config = dict(
    cond_dim=128,
    tokenizer='word',
    text_encoder_head_dim=16,
    text_encoder_fused_qkv=False,
    attention=True,
    upsampling='transposed_conv',
    init='kaiming_normal',
    lr=0.0009,
    beta3=0.999,
    alpha=2,
    lr_schedule='cosine',
    warmup_steps=910,
)
Rows from block 5 of the text encoder of a small text-conditioned image diffusion model, named by matrix and row number. Rows with one number belong to one neuron. Each number is 128 + 24 x the weight over its row's rms, rounded and kept within 0 to 255. All counts start at 0.
After each neuron's rows are labels from the 100 texts, of 14976, where the neuron reaches its highest value: "fires on" is the input token at the peak. Only what is clearly more common there than usual is listed. The data: small charts drawn from random numbers.
# fc1: MLP up (text_encoder.blocks.5.mlp.fc1.weight, 1280x320), inputs 0-159
# fc2: MLP down (text_encoder.blocks.5.mlp.fc2.weight, 320x1280, transposed), outputs 0-159

fc1.560 [140 132 126 170 167 118 151 150 160 128 104 161 164 158 101 151 157 130 133  91 141 118 156 135 106 133 134 138  81 140 133 119 123  98 123 130 150 165 134 128 112  98 140 157 132 101 133 116 113 136 140 129 149  88 149  92 137  94 141 109 124 121 116 179 164 117 107 114 142 112 126 139 159  86 149 120 142 112 104 156 155 107 116 147 170 123 115 109  98 114 102 131  81 156 149 126 102 178 135 131 167 131  97 100 112 139 100 144 126 121 160 111 122 132 177 127  99 132 108 144  74 177 111 128 133 113 128 150 129 114 180 140 118  99 114  82 133 139  97 119 113  86  95 133  99 145 178 108 125 137 149 117 132 117 113 100 101 101 103 147]
fc2.560 [122  91 107 119 150 146 121 148 167 118 172 124 133  97 113 140 100 138 133 110 110 119 156 132 122 160  98  60 131 159 140 109 120  95 133 139 136 160 138 157 144 128 107 142 138 134 154 121 118 128 147 116 136 129 141 155 140 171 140 112 161 178 147  94 169 115 136 116 159 147 123 126 155  98 129 128 160 153  96 104 151 138 139 118 138  83 136 115 123 147 141 107 126 124 127 123 141 104 118 133 161 177 124 146  98 128 134 124 130  83  97 161 196 113 137 167 105 114 115 155 140 140 159 171 139 132 146 104 135 146 131 126  97 123 151 139  69 109 117 110  87 158 155 139 116 137 162 155 125 174 125 144 135 135 191 101 111  98 109 130]
fires on: "heat"

fc1.239 [101 154 123 173 144  99  94  83 114 109 118 107 128 120 133 107 142 105 169 134  86  97  94 182 153 123 166 131 124 118 126 173 156 123 139  77 141  80 110 126  99 147 124 121 111 120 124 159 100 110 105  81 130 120 173 117 136  78 119 122 119 115 127 140 119 122 135 134 127 172 121 114 170 142  97 102 103 123 155 106 121 143 125 115 132 129 140 174 162 119 120 136 146 119 143 113 188 143 135 116  89 112  93 145 134  88 121 105 151 138 143 139 121  96 130 102 128 114 132 115 115  73 160  86 114 142 141 139 118 167 155 193  65 158 134 133 168  95  61 138 149 142 111 143 112 122  74 140 126 126 143 108 150 115 149 113 117 142 127 128]
fc2.239 [113 146 119 137 146 101 132 122 133  99 116 136 135 106 127 106 167 116 154 113  99 121 134 189 103 125 195 103 126 109 108 164 148 140 137  92 162 109 108 106 108 131 148 116 108  82 150 119 111 122  84  87 110 117 174 140 115  86 124 121 143 144 124  97 141 101 130 130 136 150 100 121 136 161 102  96  84 153 128 137 154 131 146 115  83 121 135 159 115 146  98 136 147 148 133 129 174 175 130 124 151 112 103 151 131 107 151  73 129 111 159 120 135  84 151 129 110 144 139 113 133 129 128 116  95 142 140 165 147 162 172 195 127 143 132 100 174 116  82 133 165 144  92 117 125  97  81 115 113 141 168 132 133 107 155 132 101 117 127 126]
fires on: "chart"

fc1.221 [106 146 158 106 121 137 145 148 172 128 142 127 122  92 104 111 127 174  56 141 142 133 160 122 143 153 123 120 119 134 140 118  96 108 143 100 138 160  77 146 175 144 124  97 135 120 143 128 148 150 121 110 155 122 133 126 131 121  94 103 133 146 107 118 134 137 124 116 104  90  98 226 124 100 164 159 141 125 138 130 167 127 102 121 137 119  79 125 120 151 148 119  96 158 141 128 115 158 137 145 132 153 141 124 111 152 150 119 156 114 124 141  84 149 126 123  84 126  83 141 144 106 172 142 118 134 124 124 131 121 133 124 116 155 114 141 125 134 129 125 155 112 139 102 163 110 154 128 153 138 140 168 136 142 104 119 127  98 105 114]
fc2.221 [126 106 128 149 132 125  95 114  86 111 136  96 107 128 186 115 136 112 140 118 128 120 104 148 143 129 104 101 124 142 113 129 147 152 106 133  75 121 130  93 107 139 158 120 114 155 124 146 125  97 147 137 140 140 134 133 127 134 142 163 112 114 147 133 124 144 146 130 145 136 135 132 124 119 130 137  74 104 151 148 131 147 127 161 129   2 141 158 141 133 129 127 129 116 105 132 148 112 144 134 116  94 151 123 149 120 126 119 119 156 144  88 151 140 123 155 169 128 147 139 130  99 123  42 166 140 157 107 120 123 128 143 159  96 132 140 113  99 112 139 107 150 119 130 128 141  86 132 127 237 138 102 120 127  90 162 144 140 118 131]
fires on: "heat"

fc1.571 [144 129 101 113 116  98 122 118 119 146  88 110 150  71 123 116 105 116 154 142  89 147  86  91 119 142 126 132 128 181 147 125 151 136 140 125 108 108 168 100  80 161 160 137 109 137 131 143 120 163 136 102 108 147 132  99 125 142 121 144 121 108 125 147 140 142 125 194 149 110 111 122 116 139 135 140 138 138 132 126 127 125 117 153 139 116 133 126 113 149 124 138 127 141 109 106 140  69 122 114  98 138 127 123 136 101 102 158  96 117 145  79 154 131 123 133 146 134 249 116 101 104 147 145 146 158 112 104 111  97  94 156 117  95 143 125 151 104 138 106 106 140 137 116 151 152 100 112 112 142  80 111 110 136 114 162 146 149 146 112]
fc2.571 [124 126 120 133 135 127 119 146 149 135 126 128 138 118 117 126 117 119 126 137 138 135 122 119 141 120 113 128 122 154 139 124 140 113 137 141 136 138 143 137 104 121 122 139 118 157 135 143 136 135 144 121 110 120 134 123 142 141 124 126 119 132 118 135 138 137 114 139 136 141 116 123 130 138 132 127 145 119 128 121 115 125 129 143 115   0 123 114 122 135 121 119 104 142 130 112 125 127 132 118 135 124 120 132 148 127  86 149 128 122 145 124 151 131 144 134 141 119 120 112 121 124 122 151 121 130 118 121 117 123 141 112 137 140 130 119 120 114 158 106 128 156 124 134 129 150 130 136 121 255 124 128 125 134 137 120 131 130 116 102]
fires on: "dark"

fc1.199 [102 139 121 143 145 135 159 110 193 171 126 158 113 160  93 150 138 117  98 115 122  96 171 140 137 123 103 118  98 130 137 105  96 114 119 132 154 163 105 183 149 104 148 132 137 115 105 129 123 118 131 119 159 104 127 128 122  69 155  82 155 136 106 133 139 125 105 111 128 101 110 123 167 108 128 101 162 129 111 141 130 118 140 136 144 135 117 104  97 103 125 135 102 121 194 121  83 163 126 154 139 138 136 130  94 157 121 117 143  93 136 150 104 121 149 116  74 134 131  94 105 181 136 144 132 103 118 142 181 129 134 116 111 107 119 124 127 150 138 103 109 101 133 140 115  98 176 103 130 130 161 165 130 116 133 105  99  71  83 138]
fc2.199 [135  70 159 171 106 136  76 146  83  87 130  88  97 151 203 154 153 140 135 107 135 135  93 167 128 145  94 134 135 106  88 134 155 125 104 153  96 125 104 110 114 150 139 128 143 180 132 151 130  78  97 163 147 158 173 162 132 172 113 150 150 125 136 101  79 138 139  97 138 159 162 139 122 100 119 150  98 141 131 103 125 151 151 116 157 159 129 152 132 123 114 106 158 130 110 163 133 120 142 138 130  88 158 117 114 121 182 137 132 138  96 145 148 103  97 135 169 127 111 152 154 107  98  81 147 127 163 112 134 141 129 120 139 127 138 145 111 129  90 159 130 127 166 122 132 140  97 157 131 103 155 108 126 101 127 154 126 163 163 159]
fires on: "heat"

fc1.367 [160 135 111 134 136  77 123 103  92 102 120 111 149 119 169 132 125 117 151 139 130 161  40 106 109 113 178 152 149 116 131 191 158 147 114 168  92  96 177 109 118 150 126 152  95 148 111 127 115 144 113 140 127 159 107 115 153 137 131 162 121  75 143 135  95 137 143 153 129  98 151  98  93 152 150 131 142 140 147 116  91 104 122 132 138 115 136 155 126 142 130 137 156 119 102 137 125  74 113  86 120 117 138 106 173 113 122 160 112 129 131  89 146 115  78 114 123 112 159 119 101 119 138 143 144 167 116 106  61  82 104 167 107 115 138 126 178 136 114 117 134 128 130 133 126 176  77 145  84 139 103  86  98 135 127 117 149 119 147 108]
fc2.367 [113 120 135  85 105 154 148 139 151 151 151 141 111  98 112 130 112  98 128 121 132  79 155 134 103 114  97  66 134 113 141 111 157  98 132 134 146 158 113 148 141  82 117 114 147 108 142 116 130 122 122 120 124 160 135 182  80 153 129  82 127 151 127  76 159 112 137 124 121 176 129 109 156 115 126 112 129 149  75 121 145 143 129 140 106  86 183 106 109 102 131 100 113 139 155 128 145 156  89 131 171 154 116 165 115 132 122 123 121 104 115 180 140 109 164 178 139 145 119 131 122 139 136 144 125  99  99 137 153 177 137 116 112 142 132 147 124 105 115 121 118 161 117 127 128 103 192 131 132 165 104 172 111 130 165  96  90 138 106 162]
fires on: "dip"; "in"

fc1.554 [ 99 125 125 121 118 113 141 184 109 152  94 128 136  97 116 118 135 144 140 125 159 147 121  78 120 123 105 116 142 149 129 101 145 121 130  84 112  89 143  94  70 195 131 131 135 129 160 125 155 138 150 142 136 134 103 106 129 145  92 162  98  78 121 126 141 111 109 158 138 133  83 144  92 131 132 150 120  92 122 146 128  98 134 152 113 105 149 109 146 140 108 142 108 175  69 109 160  93 163 137 108 122 114 134 126  72 113 133 109 119 143  79 129 146 140 122 161 140 171 112 135  99 115 135 157 161 115 121 144  98 179 129 143  99 136  96 116 111 150 116 131 143 107 115 147 120 108 122 133 155 112 110 137 128  83 151 137 148 147 112]
fc2.554 [110 123 118 139 129 141 112 150 153 136 131 110 129 113 120 128 120 137 125 123 131 130 111 126 152 129 102 102 130 147 139 113 136 111 130 141 120 129 142 135 108 118 119 135 113 163 135 149 135 140 147 117 124 130 134 128 144 146 132 130 118 131 114 128 126 140  99 145 148 136 118 125 114 127 136 139 145 110 131 150 120 126 126 155 128   0 111 109 114 142 123 106  84 146 123 114 136 130 145 122 132 113 133 137 141 133  82 151 132 133 145 113 159 133 148 139 148 123 125  91 122 116 115 141 129 138 122 112 109 129 146 114 148 119 137 123 120 102 167  88 124 167 138 137 133 162 136 135 115 255 123 114 136 124 137 127 131 135 111 101]
fires on: "dark"

fc1.512 [103 110 125  99 141 114 142 171 121 171  81 154 136 109 123 100 117 134 157 102 119 119 110  88 112 106 125 115 140 168 146 104 157 130 164  99 121 107 170 139  84 153 122 170 116 129 141 126 115 144 179 105 143 107 127  92 127 119 111 133 109  93 140 121 147 100 121 181 129 115  90 124  89 142 104 120 130  83 142 142 145 139 124 159 126 107 161 115 130 137 141 164 112 138  98 125 142  78 145 125 132 127 104 146 121  92 110 134 113 152 146  99 156 144 141 158 136 134 203 115 103 126 110 138 152 144 104 111 111  96 139 125 153  98 138 112 115 105 146 124  92 153 118 141 145 154  91 124 111 153 113 129 111 128  77 127 155 115 127  79]
fc2.512 [125 126 125 115 126 130 128 146 130 132 119 122 154 121 127 115 111 138 135 146 144 138 119 103 123 112 122 125 127 149 131 131 145 116 138 139 138 128 135 137 107 129 130 130 126 133 140 138 139 156 143 126 105 120 123 112 149 119 119 115 121 121 112 135 138 118 127 162 131 142 123 131 131 142 120 126 127 136 132 143 119 127 128 125 104   0 128 109 124 142 118 122 123 151 139 113 115 121 143 124 123 127  98 126 157 110  99 146 127 123 151 119 129 141 141 123 141 136 134 116 124 135 125 145 123 134 101 132 132 117 146 131 129 122 123 115 138 125 166 103 116 162 107 134 153 143 122 136 115 255 121 124 124 133 119 137 149 135 115  95]
fires on: "dark"

fc1.699 [108 123 135 148 137 143 162 106 191 160 141 149 118 150  91 115 136 140 101 107 128 118 171 128 143 143  98 123 110 127 130  99 102 108 108 126 140 188 105 170 167 105 133 117 142 107 104 131 125 127 149 127 152 117 131 114 147  93 151 106 145 129 117 118 119 112 106  95 124 105 116 134 136 100 157 125 150 112 137 150 161 114 122 128 146 129 117 105  98 115 133 133  79 114 158 144  92 177 140 163 150 138 158 121  94 181 131 141 128 128 126 143 105 134 157 109  73 129  86  96 116 170 124 143 123 108 141 151 145 100 125 101 123 112 115 139 106 157 136 116 109  98 142 146 115 111 163  67 123 126 157 152 128 114 119 118  94  95  85 148]
fc2.699 [159 117 122 117 136 132  92 172 100  99  98 137 130  93 116 143 108 144 133 103 115 151  83 113 148 134 136 129 120 149 132 122 175 130 147 156 163 106 154 151  89 143 123 164 131 177 169 131 142 106  97 148 109 106 155 112 117 170  94 109 164 130  77 107 129 112  86 136 146 141 126 160 155  93  94 124 113 131 125 134 150 135 161  45 122 159 101 128 134 158 104 146 129 150 117 124 152 141 143 115 159 109  99 135 176 129 109 135 136 152 145 151 145 108 128 124 164 104  98 149 104 111  97 155 101 114 117 128 118 165 145 112 114 139 108  92 145 130 159  92 134 166 126 126 129 187 103 151  93 109 130 153 121 124 122 147 118 149 135  92]
fires on: "heat"

fc1.553 [136 122 129 124 108 174 116 143 117 119 115 172 133 167 167 128 138 130 124  80 136 149 187 138  85 139 117 151 114 120 120 118 159 114 120  98 129 115  94 107 104 116 137 156 143 127 117 121 133 149 117 104  89 144 128  99 145 150 123 151 111 142 149 140 115 147 146 129 104 148 150 148 135 154 149 117 116 150 155 116 149 114 135  73  97 149 133  85 116 132 130  92 147  97 115 145 116 164 143 129 160 101 122 113 101 109 120 165 121 130 120 130 117 119 141 104 158 139  87 144 154 175 120 125 139 149 154 163 109 135 147 155 159 177 136 152 122 122 120 128 101  97 112 126 129 132 113 128 137 105 144 111 130 103 148 115  83 143 177 137]
fc2.553 [109  86 190 155 110 109 117 137  85  99 117 117 117 163 192 124 146 153 141 111 137  74  88 163  99 135 120 137 151 110  78 169 159 122  95 117  96 146  81 102 132 135 146 105 132 141 107 168 111  93 124 148 155 192 146 144 115 144  85  93 139  92 134 112  84 110 139 105 134 131 125 136 109  98 128 152  97 109 152 127 136 140 150 164 168 131 104 125 112 108 157 143 149 131 100 175 131 122 141 161 143  72 138 115 134 124 161 129 104 158 147 120 104 123 107 123 158 152 147 139 142  95 127  45 149 125 142 147 147 116 114 152 126 108 119 162 134 134  92 164 117 124 158 143 148 122 106 147 136 131 125 126 113 123  98 165 116 138 145 131]
fires on: ","

fc1.441 [ 63 123 139 132 171 121 143 113 166 164 118 156 126 158 112 123 112 100 139 105 128  85 133 126 154 105  95 119 113 151 126 125 117 117 130 128 129 124 143 155 122 111 114 148 123 147 117 186 104  84 201 113 176  86 114 131 144 107 140 103 139 110 114 130 145 125 114 119 136 144  97  92 109 132 128 124 146  65 127 130 110 123 158 162 166 129 132 126 118 108 133 163 101 128 147  98  96  85 113 144  94 143 115 136 101 128 122 123 116 129 150 133 130 139 135 142 108  97 146  94 121 110 141 117 138 130 125 109 145  64 138  96 120  70 111 128  99 125 122 119 109 133 142 164 134 112 133 118 112 130 123 101 135 226  94 127 153  98  82 119]
fc2.441 [132 135 129 185 147 113 107 140 159  92 100 156 154 141  83 124 113 130 157 138 122 112 132 134 128 118 155 185  94 152 134 135 155 135 164 130 153 150 126 155  83 160 120 161 111 106 115 131 155 148 153 120 128 110 155  78 197 110 115 127 106 101 100 145 124  92 154 167 130 147  83 105 113 165 158 127 147 173 144  76 163 106 114 108 137  43 134 114 122 122 105 170 131 103 116 109 129 121 100  86 125 123 101 112 139  80 126 145 139 147 141 134 136 114 116  85 141 130 142  91 111 146 120 168 139 140 137 160 112 111 128 136  96 126 108  98 123 128 108 125 136 135  92 118 150 122 112 135  85 208 104 105 162 134 160 122 126 106 109 130]
fires on: "heat"

fc1.86 [103 158 149 117 135 132 138 123 172 123 141 131 131  98  92 116 113 164  50 145 145 133 140 108 148 142 125 121 130 141 132 121  90 108 165  98 141 163 109 149 178 142 120 100 127 119 160 137 155 151 139  97 182 106 136 100 136 123  93 124 125 138 116 117 141 131 127 117 119  83  90 193 109  97 154 157 140 104 145 123 138 132 111 129 150 117  81 139 112 143 139 135  95 158 130 125 134 141 115 135 120 149 149 126 124 148 142 120 152 121 131 136  96 177 119 106  89 118 106 135 142  79 180 146 112 139 121 107 112  96 132 116 109 143 111 125 144 132 133 125 155 121 139 111 174 114 157 133 143 139 123 152 141 192  97 125 161 106 104 118]
fc2.86 [131 131 110 128 139 114 124 109 114 118 132 110 122 105 137 110 116 107 135 145 128 118 122 127 130 121 135  82 125 147 144 120 151 155 119 123  99 124 133 104 112 135 158 114 106 129 135 119 125 132 149 123 131 122 123 126 103 127 148 139 111 120 140 140 166 128 147 156 145 122 104 136 134 119 131 119  87  98 141 158 134 140 125 156 108   0 140 154 154 134 133 154 114 119 105 110 153 110 132 131 117 128 132 132 169 118  99 107 118 150 166  92 139 158 138 151 167 126 158 142 117  98 123  60 162 133 136 111 117 118 136 152 135  95 126 144 127  94 126 100 106 165  92 125 138 144 110 116 113 252 122 129 125 147 105 159 136 125  93 115]
fires on: "heat"

fc1.313 [142 123 111 116 120 114 118 167 112 137 105 122 136  79 132 124 117 136 169 145 132 170  69  89 132 117 138 120 139 154 144 138 159 139 135 122 113  85 168  81  48 174 110 140 114 149 141 128 136 160 127 150 103 142 135  98 133 153 105 148 117 102 130 136 134 140 116 185 125 133 115 123  96 151 117 145 129 106 124 139 136 112 108 151 118 107 153 124 155 152 101 138 133 170  78 108 144  50 141 118 106 114 110 121 146  82 102 144 104 128 133  91 146 140 123 141 161 130 194 111 113  99 113 143 146 138 120  96 114 115 133 135 131 103 124 101 137 102 142 110 137 147 110 114 133 165  80 134 115 151  74  96 111 163 128 143 138 149 157 110]
fc2.313 [129 135 120 122 133 127 130 136 138 136 118 127 143 119 111 120 115 137 127 129 125 137 120 117 136 129 130 125 127 152 144 122 123 126 131 124 138 120 137 130 111 127 128 133 121 126 132 126 134 141 147 124 117 116 118 111 139 128 126 123 125 128 114 135 143 129 123 150 132 125 107 128 128 133 128 124 140 123 126 139 122 121 125 137 121   0 118 118 125 137 129 141 114 138 126 107 128 128 129 114 124 132 114 132 141 127 100 131 136 128 153 113 130 133 143 124 134 127 131 109 113 123 123 146 128 136 118 123 120 124 140 125 126 125 132 118 129 118 156  97 128 145 119 130 130 127 127 134 121 255 119 126 132 132 126 134 136 127 118 103]
fires on: "dark"

fc1.496 [153 146 127 135 172 161 102 152  99 107 107 147 143 101 144 139 143 113 149 106 143 177 117 142 124  84 168 149 158 110  94 152 143 106 133 112 113  91 168  77  94 169 107  94 140 133 140 163 128  96 121 126  92 120 149 134 151 143  73 146  70  97 129 146 125 134 128 117 122 171 133 116  91 107 122 162  94  50 125 119 122 131 111 144 108 129 181 140 149  85 121 112 139 191 108 125 176 131 151 111 118 101 115 120 156 109 110 157 103 113 144 112 102 115 117 123 156 112 105 123 135 124  96 136 127 139 136 136 139 152 165 140 156 128 104 115 132 110  70 110 140 125 106 158 127 160  86 156 132 136 154  86 126 137 101 129 135 128 152 140]
fc2.496 [118 131 137 154 167 146  99 161 147  87 134 123 140  93 145 125 167 123 139 105 139 143 116 169 166 107  94 125 114 149 133 146 122  91 110 110 150 139 123 127 129 165 147 112 152 153 157 151 148  83  82 105 126 118 177 153 129 145 105 131  97 154 124 140 132 164  78  99 165 124  94 123 121 106 138 141 140 115 112 122 133 134 125 150 108 146 124 109  95 135 101  99 102 167 131 103 179 143 149 125 132 109 116 154 146 131 120 123 137 106 147 139 142 132 140 133 109 127 100 128 118 112 140 137 115 150 105 143 151 147 178 142 164 126 112 134 145 138 103 105 136 161 115 144 101 141 128 156 149 148 151 120 134 120 114 116 115 127 125 124]
fires on: ","

fc1.19 [122 145 131 101 123 151 117 150 152 135 106 132 126 100  91 144 118 191  94 137 135 116 169 139 128 141 119 120  84 171 137  89  98 100 136  93 146 171  82 152 144 160 155 118 132 105 156 105 153 166 106 134 122 106 130 113 120 111 116 119 126 130 112 143 136 128 116 132 147  77  64 186 160 128 149 149 142 162 123 130 182  96 105 113 125 110  99  91 111 162 127 114 105 122 122  85 119 165 146 159 127 152 138 128  99 143 116 128 167  96 137 122 126 122 145 103 136 176 107 132 110 159 156 152 133 112 112 136 167 137 163 129 136 122 131 122 126 127 154 102 121 109 116  72 141  97 160 128 144 141 125 161 135  94 113 121 105  88 116 124]
fc2.19 [128 124 128 124 131 129 121 140 120 135 141 113 129 128 126 132 116 128 123 116 133 136 120 123 119 131 112 129 130 153 140 127 127 117 130 135 133 115 135 117 114 136 121 141 129 141 135 123 137 135 145 133 130 130 126 121 145 142 123 151 126 123 113 122 136 130 132 139 131 138 118 121 122 132 140 129 138 128 129 159 118 128 119 140 126   0 135 119 122 135 121 123 104 140 118 111 140 122 133 118 126 135 121 139 138 121 104 136 129 122 140 111 148 140 136 145 151 130 127 113 126 118 117 130 131 130 118 108 105 126 137 129 141 119 150 116 127 120 153 108 131 152 113 129 134 143 118 139 119 255 115 111 126 132 135 132 131 135 127 119]
fires on: "dark"

fc1.631 [132 167 134 144 123 137 136 107 131 114 119 153 128 137 110 137 136 148 104 158 124 140 158 161 121 135 143 142 116 113 121 123  74 142 147 112 156 148 102 167 149 129 166 115 119  95 131 113 127 125  89 120 124 120 141 128 120  89 131  99 127 135 124 139 129 114 128 121 135  78 118 162 154 118 138 127 139 161 130 110 134 135 125 119 136 126  92 103 102 110 134 126 133 126 171 132 101 202 110 119 136 132 127 116 118 141 115 139 146  99 133 110  81 119 116  74 101 142 107 136 116 155 127 143 141 136 123 155 156 147 156 134  98 136 129 122 164 170 132 122 136  68 121 107 110  95 183 114 143 132 155 144 156 103 136 127 105  88 120 137]
fc2.631 [127  90 160 161  99 127  85 130  75 111 135  85  93 156 198 139 164 145 131  98 142 128  82 159 126 156  95 123 144 107  83 136 151 129  90 149  82 109 101  83 123 155 144 116 137 167 130 141 123  87 113 169 157 166 147 155 129 163 126 175 137 110 145 102  75 147 127 111 138 150 161 132 106 109 131 159  82 133 138 139 131 144 129 140 158 122 135 147 129 133 120  98 141 130  94 161 144 123 166 145 126  93 180 122 117 128 163 129 114 146 106 109 152 119 102 142 168 130 119 141 150  94 102  73 154 140 162 107 118 128 126 134 164 113 139 141 121 130 115 149 124 131 158 119 125 150  90 133 140 129 133  92 123 101 104 162 121 180 155 163]
fires on: "dip"

fc1.293 [108 117  99 160 143 159  86 116 137 152 128  99 135 167 109 150 127 145 131  68 121 118 100 158  99 126 103 135 126 136 155 123 127  87 107 154 133 117 162 124 103 134 134 120 118 134 125 139 125 134 142 130 172 112 153 111 182 114 155 161 126 108 118 128  97  85 135 159 168 125 110 106 157 144 120 121 130 113 141 151 142 130 132 113 104 137 152  96 145 100 117 114  97  93 110 129 159 158 173 101 115 105 142 141  94 145 107 166 140 127 146 132 152 120 146 103 175 167 108 105  79 130 106 132 144 116 159 140 134 140 176 112 122  91 152 123 129 123 136 113  65 136 121 135 118 123 117  88  92 126 164 101 156 102 135 143 107 120 110 141]
fc2.293 [131 136 136  83 116 125 149 129 120 118 134 156 124 104 113 119 112 119 123 164 113 112 178 123  92 133 167 117 120 107 130 137 140 138 150 111 165 138  97 154 147 124 133  98 141  65 147  84 136 117 100 133 106 125 126 155  88 126 110 104 158 158 144 117 168 103 182 118 102 140 133 149 164 122  98 112 117 182  86 104 142 125 143  98  97 104 185 138 166 108 129 158 180 112 144 120 128 125 101 141 136 180  97 128 112 104 168  82 125  92 109 155  96 106 122 131 108 123 134 168 143 151 155 147 109 120 115 143 165 150 125 132  83 161 113 121 139 156  95 139 135 120  92 104 131  72 147 115 147 134 119 186 115 144 177 117 107 121 147 154]
fires on: "in"; "peak"

fc1.730 [139 118 114 112 122 108 128 165 114 135 110 128 135  94 137 120 122 133 174 137 135 166  76 109 139 107 125 118 149 144 149 138 167 127 136 111 113  74 156  82  59 171 116 136 122 139 146 118 152 146 132 145 109 143 124 108 138 153 104 138 115  93 123 129 139 132 121 181 109 146 124 120  98 151 106 132 117  98 120 141 128 122 112 154 113 105 159 124 148 147  95 151 139 171  72 108 146  57 144 118 106 116  98 133 155  80 106 139 108 134 140  90 135 148 129 153 157 127 174 117 118  90 116 143 142 132 104  94 116 125 148 139 141 107 125  97 132 106 140 116 140 150  99 122 131 156  83 143 118 147  60  93 111 161 114 141 142 153 161 108]
fc2.730 [124 136 114 131 131 135 121 141 148 142 122 124 139 116 109 120 114 132 122 130 129 133 112 114 141 131 122 118 128 152 139 119 132 125 129 136 131 126 140 134 111 123 126 132 116 140 126 138 138 143 146 120 125 119 130 122 141 133 127 124 126 130 114 138 136 132 114 151 138 122 112 127 124 133 131 128 138 121 126 143 122 123 120 145 126   0 114 120 121 138 122 129  98 139 129 112 126 129 131 113 127 123 124 133 143 131  88 139 131 126 153 116 142 135 143 127 139 126 130 103 118 122 125 142 130 137 122 121 119 129 142 119 135 126 130 118 122 111 163  89 127 156 122 135 129 138 135 132 118 255 124 120 136 134 131 128 140 128 113  99]
fires on: "dark"

fc1.365 [155 133 133 125 134 137 142  93  92 131 113 148 125 119 121 147 122 132 130 130  98  97 131 106 123  82 142 155 136 116 138 150 114 138 118 153 111 123 117 181 120 123 127 132 153 136 111 147 142  98 123 156 151 151  92 132 146  85 107 114 177 101 129 154  96 120 125 133 111  84 102 103 142 128  83 113 143 126 158 109 125 133 172 144 145 125 141 114 150  67 138 151 184 123 133 130 119  84 114 125 130 134 144 150 137 158 126 167 115  73 129  88 114 108  93 107 165 125 135  83 123 155 137 107 155 138 126 145 184 163 123 124 105  84 145 125 130 142 125 137  87 114 150 176 144 121 115 107 101 140 129 140 128 122  93 119 134  54 139 135]
fc2.365 [120  94 132 105 110 135 120 145 149 141 168 136 105  96 131 126 105  85 129 141 137 102 161 139  93 120  98  87 134 119 143 122 172 111 139 133 133 159 119 153 125 105 121 127 136 135 143 118 125 107 110 133 115 158 156 180  90 184 144 114 150 170 144  76 156 130 147 115 117 194 137 119 166 119 108 109 133 166  68 104 142 151 144 126  97 106 198 126 132 122 125  98 136 128 133 130 137 135  93 139 169 161 124 159 118 114 126 107 120 113  90 185 161  93 152 176 115 123 111 156 121 138 139 148 113 101 119 108 163 160 119 106 112 177 140 147 105 105 106 132 119 174 114 116 123 110 169 133 133 136 128 172 104 135 181  95  92 145 127 159]
fires on: "in"

fc1.340 [102 141 114 135 137 144 144 153 193 149 106 159 130 149  97 166 124 113 122 108 167  92 175 128 147 125 104 122  85 142 153 104 105 118 160  82 157 150  66 148 143 132 153 177 129 121 118 124 145 117 150 100 134  73 128 111 130  99 124  64 147 120  97 145 152 151 122 116 156 131 110 149 144  85 138 116 139 129 104 135 142 101 168 123 154 127 113 113 105 120 123 149  91 147 147  68 111 152 127 144 122 166  73 139 110 118 130 108 175  90 152 153  90 140 154 130 109 108 115 136 112 152 147 128 113 101 103 161 173 125 186 143 115  97  87  91 122 115 118 120  98 107  81 105 127  91 149 105 149 131 148 167 140 143 117 110  96  99  97 135]
fc2.340 [118  80 158 186 109 126  82 139  83  98 132  96 100 164 210 143 161 145 131 105 137 123  88 172 124 146  96 150 138 103  75 145 146 128  95 147  88 127  93 110 114 152 145 121 136 176 113 161 125  77 113 165 151 165 167 152 139 152 116 157 139 111 136 118  69 139 134  99 140 150 152 134 103 104 123 159  91 128 141 119 127 149 151 153 165 139 122 149 127 114 119 106 159 129 104 168 131 117 148 148 132  83 170 113 118 119 180 137 120 144 107 119 145 106  97 128 160 125 123 132 151 106 108  67 147 136 168 113 135 124 118 128 149 118 136 141 113 132  90 163 128 120 172 130 130 142  95 145 134 118 149  89 123 106 116 152 128 158 163 157]
fires on: "heat"